python train.py --arch="resnet" --dataset="simulated grey scan slices of phantoms with and without marks" --image_size=32 --horizontal_flip=false --norm="groupnorm" --depths=[3, 4, 5, 3] --widths=[80, 112, 176, 256] --init="torch_default" --optimizer="nadamw" --steps=19600 --batch_size=64 --epochs=20.5 --lr_schedule="cosine" --final_lr_fraction=0.05 --warmup_steps=1960
Rows from block 7 of a small rotation predictor, named by matrix and row number. Rows with one number belong to one channel. Each number is 500 + 50 x the weight over its row's rms, rounded and kept within 0 to 999. All counts start at 0. Numbers have three digits each.
After each channel's rows are labels from the 100 images, of 14976, where the channel reaches its highest value: "strongest on" is what is common among them; "colour at peak" is the nearest of a few named colours to the mean colour under the peak. Only what is clearly more common there than usual is listed. The data: simulated grey scan slices of phantoms with and without marks. In brackets: how many of the 100, against the usual share in percent.
# convs0: first 3x3 conv, stride 2 (model.blocks.7.convs.0.weight, 176x112x3x3, standardized in use, each kernel summed), inputs 0-111
# convs1: second 3x3 conv (model.blocks.7.convs.1.weight, 176x176x3x3, standardized in use, transposed, each kernel summed), outputs 0-175

convs0.142:465431434463498459483510437503485436450452444393490466530549427539427492435557532477499477444470505473479573486495597558474550433536483532541480463480416507428537559576484564517481418470550533523464522557454531587545563424470489595471578555548546589526543501522550547450500474438564461528522450563555565485475481380509476566557550570594
convs1.142:521438487468499522483480465449533438505451423499476488443499439368479559564487468527477433466443540635528539460504527558509533504499432487444486504490419492543526521491518386561488481460513569496585541426489474542568438461546472557491533532488463549539494507526652527462510483440454439477462509528453501466507468465444453424453506525439394469518468561575471477413568498386459530433519469508441462536482486476489555505584581521462542626437537617465452653526407518492606514471503501485577519431459484504505514554554479560555536542
strongest on: chest (81 vs 24.9)
colour at peak: grey (97 vs 43.7)

convs0.55:467476496496529488480534504491493493461448465377506512590533403510431480453523482485522532447441566531468492509539558494420584457516439544579451504542419451467474520529555531456494436567526568578531504552413551590563504503538550534449592573492547563567520559458522549497562505479533497485528431531564550538413554417533543569571541591606
convs1.55:544549444442514521484495491437526492558539470537512474458525437471468559649535494536594519516548595559549457536562558609580540515572471556429518574484451472515588533536524515554549450527469544516501473508561525502534463433573499568546582594473573576539521522496601491462497479484483539538491555497430443452461485491436497519479522561513462533526545507548504526441572604528462582535533459515433530442509530580535586592584465549535568668443559507569508529582476589534511553494524525527516563516491517593553531581536481520522512541
strongest on: limb (99 vs 24.4)
colour at peak: grey (100 vs 43.7)

convs0.120:511584592547534559511547453597561442579523503526498586412493528475507498550468471492477554482500454436510510512544435477513432493455406384460519452435466389514463490441451494405507517479504498487573479530425471507400440478444522478428466452417494474480438516387467431549484529492467542512554478460451452498537458525370564509402511496476
convs1.120:495546486526511512507414515442510521497558489538573531455527442492534558548546489451510522452530552449586399491436564507589559506504548532530522500459559433607415541505518496503513447526467492510402456539585486408456505460508560472483492540563487505640501558497434476484534464492454599486452638573494547493421492446429467523473466577519553562452530419557542564522473495549509612584496570559456490407452476534541491574461402465402477523495569470505393455477546527465427496539422464507527578455448485495459493442480450453492437428
strongest on: belly (80 vs 25.4)
colour at peak: grey (100 vs 43.7)

convs0.20:446533540510574505463518478486470479499472477439507572498508459497457507533502436488533548469413519505473550530574493488460521428466386476483537451489370382461499481504538521408539447546507493506570504538324519548464486458501574503350543515434522510528513523395432514512460528432501510501577383512542499530499540463445576558462530566535
convs1.20:534528481485502497520486518401459553531552450525517503407540451486518562607508524505539519493532639502529442508532552553622503458605472568478567517419530438524503514573480495509554431524504529517448516528563561483562470506584552557535561609510599558594524523528567474492497484454467563531507546523458475402435485512413468550502535581508510526483562481535540539482526581562510550541507513462413507440489515596585542578570416551511562642463574509534531521582513605525495551539529525550499554493494528581561565574514540517516486532
strongest on: belly (86 vs 25.4)
colour at peak: grey (91 vs 43.7)

convs0.22:537626597571511621566542469553589483621543557474575574504489441461447518554457445527555585502458455457538450546482437441531486420456458481474491478469437515475449461449446461459422503446426504463486484458470457449507454457453471455496498537509448431420461513517457464449533471493435446510477449455449441494437468455502491434463409437430
convs1.22:503481560528467480499430527501533496441436453441561606503499548470603494471527507509456452514485436534485511399480466484530489499493516554602505451530592482545518462484570490428439632458397505560479450539488472455473520398436460510437446480492456415543433579434439508541548448463496508485598537554566562518490579436540478508606459538491534559454495464491450475568431432463444515558448476536557458472429477457532512418417513476453439467457487441462427456454505417396439421483479472496470555458468602457416454416437445491506495544
strongest on: belly (100 vs 25.4)
colour at peak: white (74 vs 0.4)

convs0.29:496583575535494546505514459589528461564509502472542573434482466471463514545443439511517559498479481464515493539586402445543437458475410404489474484457449414497472475421474515387478495488477467493593511489417503489431411471452577440428470484433467422459463498402496444548466565479429544527578457445460479541477488486406601504433465501460
convs1.29:499558456567478502546432583473475572507492477454579601493532417542585533510514508467451537498563581397483450417529454431529416452520547488556535581484611481533421526563537545445514446519460505467405460548560491358401534500505526457515478555515547481587480522486375473542550480524516542506516489511533530507506467471490517495465510602468600561453555461503584549557423491595469474617467527462509530447500498532590465490441449549498457487551507438511503421513579484458417476535506463530505494441471463465485496461449550495396495393
strongest on: belly (89 vs 25.4)
colour at peak: grey (100 vs 43.7)

convs0.79:544480443480519469559503476455516475479471488579490498548436590415527453512421377454448436458396438456485537452489410483433449471515418449454568455443473533567494456460495480466496555564473557575518511503456468503555487509467553441494505414528441475523437487574459425503447482554400492514509405463447421552603549549475521396467482512447
convs1.79:460542428450457447467464499483489408487474495473471438498447379514443446596506503472508472386494526522485518512420541526465506430496439496429521511509436532450581380465506535579475358493508568435544528443475493488518428481528537541541592591512524600492543521536632543518485440454519460494420484420412406472474395473502530457445489451447467554524455492472519465433572480531516553473488467471481440420484491510492520551606506498443591554482514521461490588494463502510607524440503466436461465504511488584523523605601446506526508470
strongest on: belly (89 vs 25.4)
colour at peak: grey (85 vs 43.7)

convs0.1:513447426530451446488461561472457550446432514482465443522518465495525520466434459530479448449456538548409414487589407440464492465427442436527466553543460509505443468408541515439542541545442456477586482470498531468519406473566621451501484422470475444487505455484481467548455553510427536435565450417472450619485547553539590459495433449471
convs1.1:521499465457476465491564540484456475479484513512477434513526498537398466451447481445459484547507454440450462411536460432489472445449474401419519455493399500459480451532470509478479409488531461487476537522471463489467476572388405410472392396415512427378402465448441512541447531464533517505432463470424455487498443551534511445468543429510514506481386499444441415459433445502486463483466411479540494537476495477429405426429473491566413464496433464465547442530458460495437418456538501522443497493486410419501459437453584480441478443
strongest on: limb (100 vs 24.4); crack in bone (35 vs 16.1)
colour at peak: grey (88 vs 43.7)

convs0.37:542608586548472587544526450601574457590519518538542595432486530456502496558459444502519569469460448446505509535540415446541422445469412426488516486432429457524457453446452493418476549474459491475567516515442483451451452475440528450462461479452442424455404523453486448485500505512438482538554444455449441516540452538411551464444457476435
convs1.37:509533479513493474472439613518515496431490521455584569540502475541519503450513502415423448420440424458498514414406495441514496430455549505525531452519538545572464476478519552454414479402478482531461489529509469377443487484440489446469433495532490454570446581478405480565511478451539541494512530554531572515481478474569510493513509512503606603460477476503463476523416416549458537584431497532570457492432433464512429487425520453445429444517452445400472434426560432386442413500436427512478525478463528473439414439456460497447494426
strongest on: belly (100 vs 25.4)
colour at peak: grey (100 vs 43.7)

convs0.123:523589574554575570526574412541577419604553517538469536456475544520481538538489520535450520526521400419538556517405491496541481512521514467425539418418548540471497493477409421512434490409476485448445476485532434472473498458405384480524466482504442466428517469541486457487472481481483480538450534472464455392508424471485420447470467451425
convs1.123:375411513483473471435344451503526469473430423453463492516398507456537505514495472484544494394443494594517559537392495537461509534489465526527482465513528555537464499375485443515503551459442578486564431467512484507543490377529543566460537504570418535578546541545589527471469439492503481469547515540544567497496532389485533465502443516482461487502521442521503518486584504447491573480502564508482462416482502495506533512518561472365528460478518509450356560450457500484556515491379502423481526456504554510441529541545367483536486532
strongest on: chest (57 vs 24.9)
colour at peak: white (79 vs 0.4)

convs0.165:561613569583507599577534494556587501610529565471546549502505450477465547540442444559536562471447475492533413543458434446540477419478471479523471531491442549485462416443472485478463539464414489456481490455505495446512466450488494459521475500528408419418473493545495467428498450508424419530471464444446434516449486488516467402470409419416
convs1.165:483469530441494496446440547547551442437445484472551528551491547528501523459512494464458443464408422530497534436437470486513523485476521508516528434562490524557497458460535491455431553446429479567510461540473467474467487415397412477434430429458431401462403580401455557566493486455533515490536530568497587545484538456573482502576484490526550577456443460517393443496455401483469543534461452579595441501435460456471483462426542426451429465466460465424437469451479462417446409484412464485480568468467537442421427409444467453496510517
strongest on: belly (98 vs 25.4)
colour at peak: white (81 vs 0.4)

convs0.24:510571565602572555519541527583594519595565544509462539450510518523479561518480513574439517476515498524507554505356473503558476501460496410577512558498503534419435493427499454494530474487500526433415453556545487485468442405500445508510474440505494470457493468553528453484520427444461468516385507430421429485482474442482361476462485430445
convs1.24:392437483422490474475391518548549427458415459495509465560388475572444499493512493469557493430455502553530520519399518516451585554472459457459514492542411515538476487375508471528467490495475520528511440505495468518504464361437458516429474472480395461475458542465515546548452513449533532459469550569450545536499490386538520495501478458545499528495453422517445489452547466478485607453482482574551445421452483489474515546494522459360507517469505464438328491464430504466490488479404521479495590489500513471420507449497350459530523495
strongest on: limb (88 vs 24.4)
colour at peak: grey (82 vs 43.7)

convs0.107:568462450429465470574483397460511392471496420537468444519445533433516433470507494407467446490509394393475471437470512519488442531498560544423494412395552576576499520508414455565470543501497509573473462490551397468538520583402454479579540481592483494495445473594474494541476481589484537466465536497482483463534503543499493448487473497468
convs1.107:498475491471493477480481429458491427496488488472457452445442399383448450487481496474486504393408482512498525544439511491418515519455476491445464524467447495510525466402469469535494450482500511461525537398430560544569552481576586582551596560576511611559630531589574563414500459569452421490462459477533556428498435512449480501443462515450477490533520538505515513425580519445527529437523534448432434519520492446449533550566523491466576460475483568465515602441484434502605555516490512433503434517516512558524537615583435534525533481
strongest on: belly (99 vs 25.4)
colour at peak: white (41 vs 0.4)

convs0.156:464433447491483459458509568492484547453517546496474468535470522523462498479539551516439459576573527535478557503409510560557522570401573483538518543548589553420429488481561437554541427553490488449372495501595439529513474465548465517532459489510469520529538440567487486448465380453501458471385595442500461486461569415528369492520478498530
convs1.156:414416422447465520528456464540528432490427512414438493541445424523482494495479503467502491437537512511456531503425454484371440522489464415483485489561490572428500568409505440492524440470489557412583478419546446481463456416402421501468408423434468438403427410507527470502453510451559414457462422450498503541531430502541550406420479412434444464509405473480500442478536455464542442472483507470529491494465508534475464423474538454515462438545514514444409544473441466484495440515443458437501451472486438436458482445477414457466475424
strongest on: limb (100 vs 24.4)
colour at peak: white (41 vs 0.4)

convs0.98:487448453441491455505478400492487407479475416443430455501539445521463502415557543472460442512518456439495497463469615565522486482544588561447413425448528575455588508586429551590428454413497451476460515480537489515533597441431448539532539475580457548464491456589485523488415506478559495523505538564500574469446433440534476498540513498498
convs1.98:532426537459517523496475419427520483544475475485467443435463470352448533535493435554499502475475515600519478514495542539479500547426461478441426562448420455540493512445514380555537506501526521494541498414477526566535502442577518550518575551528457548559537506560581557405478472526425428486487480536501547458520489449421449494473453585437413413500527572575522512412564530364481533405551524468396470502549543452473583532580529592447559542422533542505494584520436468514563554482496503456536496473470492522493550563570457570552502522
strongest on: belly (88 vs 25.4)
colour at peak: grey (100 vs 43.7)

convs0.42:555624593581503608571543493575589499614539568477559581495509448475452528547458452547543580492464471476529426553471427452551474433452472480495476507482447528491446448446459476477448526456416492459492498461501473452489460462474472458514483503518421416418467507526476468432517438512433433521475470448433446493444474466501485425456407418423
convs1.42:498469524483493487477449555528532480433435487466559579537513531503531517409523512456405449476447436525492529393445451439517519480473541499545522452535519507564482477488542498438435556448440481562493464560488479452475511444420449481417425444494450406531426590427409545560522480441508531497536544586524606529500521467567475520572495501531556562460477492536430461542431422486458520556427446570579452521413466459485478439403539442463421442479462465412425447436521453375435410510445466504490550464464547442422432409435473485468510479
strongest on: belly (99 vs 25.4)
colour at peak: white (78 vs 0.4)

convs0.103:498538577500577504510504488485479488522464507487572618529504500512502526555440445504579569531434528504495560549586473503475525444480397415465540444498444391555457497480544482434530539534444434563567464470360525554472468528506522511369513497474449504509520544408424509512389542507431491483584454470594450480549518536458580498460497559551
convs1.103:484471500446490464461448462442474589559518415469453461443421484449462511523468447534483513491449512479477473486510547465557421484498459531460406570442463448482555411459472460462550500513479465509452472409458589491480428437594572512552614600553532539577555447535494497424455486523465476507489498495466479464491515452451486625517476575406449416484611496511518548439522589450442508468487519408405503365530524516454547551534458549458561568481448405519549438515472498540463605465526498475409489535496489618541567560478444516510482508
strongest on: belly (77 vs 25.4)
colour at peak: grey (92 vs 43.7)

convs0.124:507619631548575615525579440579574442620554507546549605462471549487469506568480532501531581588539414410566565564488444452553491540485471471434539408428551478473459527453450447456429472470483488455493484498480413507453464470441462459482485512480490440426498514464471457502503483481472505521498536471493447463490458458464496482438473468455
convs1.124:420453544544463489484368513500542525497433435427496591517442537512597513491511509513487515446456506533514536494421460490510511523530485569598485461537606528529457510417530469453501592494373586512516406500514475433515522384523554548431533530537423506618524554518486492500530441512514485463576513501585501539494560383514547497561408558456514501480548430491486579554459521472480509545448549512508512392437513521555519467484519490412507481490527478480333485422509492434488522488429496454510499432489603519414536462495370487486500538
strongest on: belly (100 vs 25.4)
colour at peak: grey (100 vs 43.7)

convs0.131:528607599517524582538527439611569429598534496476585608456465474452446481563457473474565601501492466440554552535555463465551480460529408432539506477427437425496479513453453504407432498462509522500556535527423472514460442458419521504434510524449519454482442560420532476512537525478465516558548460484472503514486424461404559515460471534495
convs1.131:448512489496493514444379590543544532574519506453562574558523447567527575539543507516423573465554628530499511463490486522524489520528490542523535550553545563520375476528547566440588485535404582481516436591527444392419510434508512471452487552509458479547463560452527543581504480509546539476543518479483473569537520406525581478514504586473578568489548430489546519495436510578379544579438486523528502407466565598578455512491522534439517533524504459547408503457515545416493495458463437481475537417478521487425501474480486469428555465
strongest on: chest (74 vs 24.9)
colour at peak: grey (100 vs 43.7)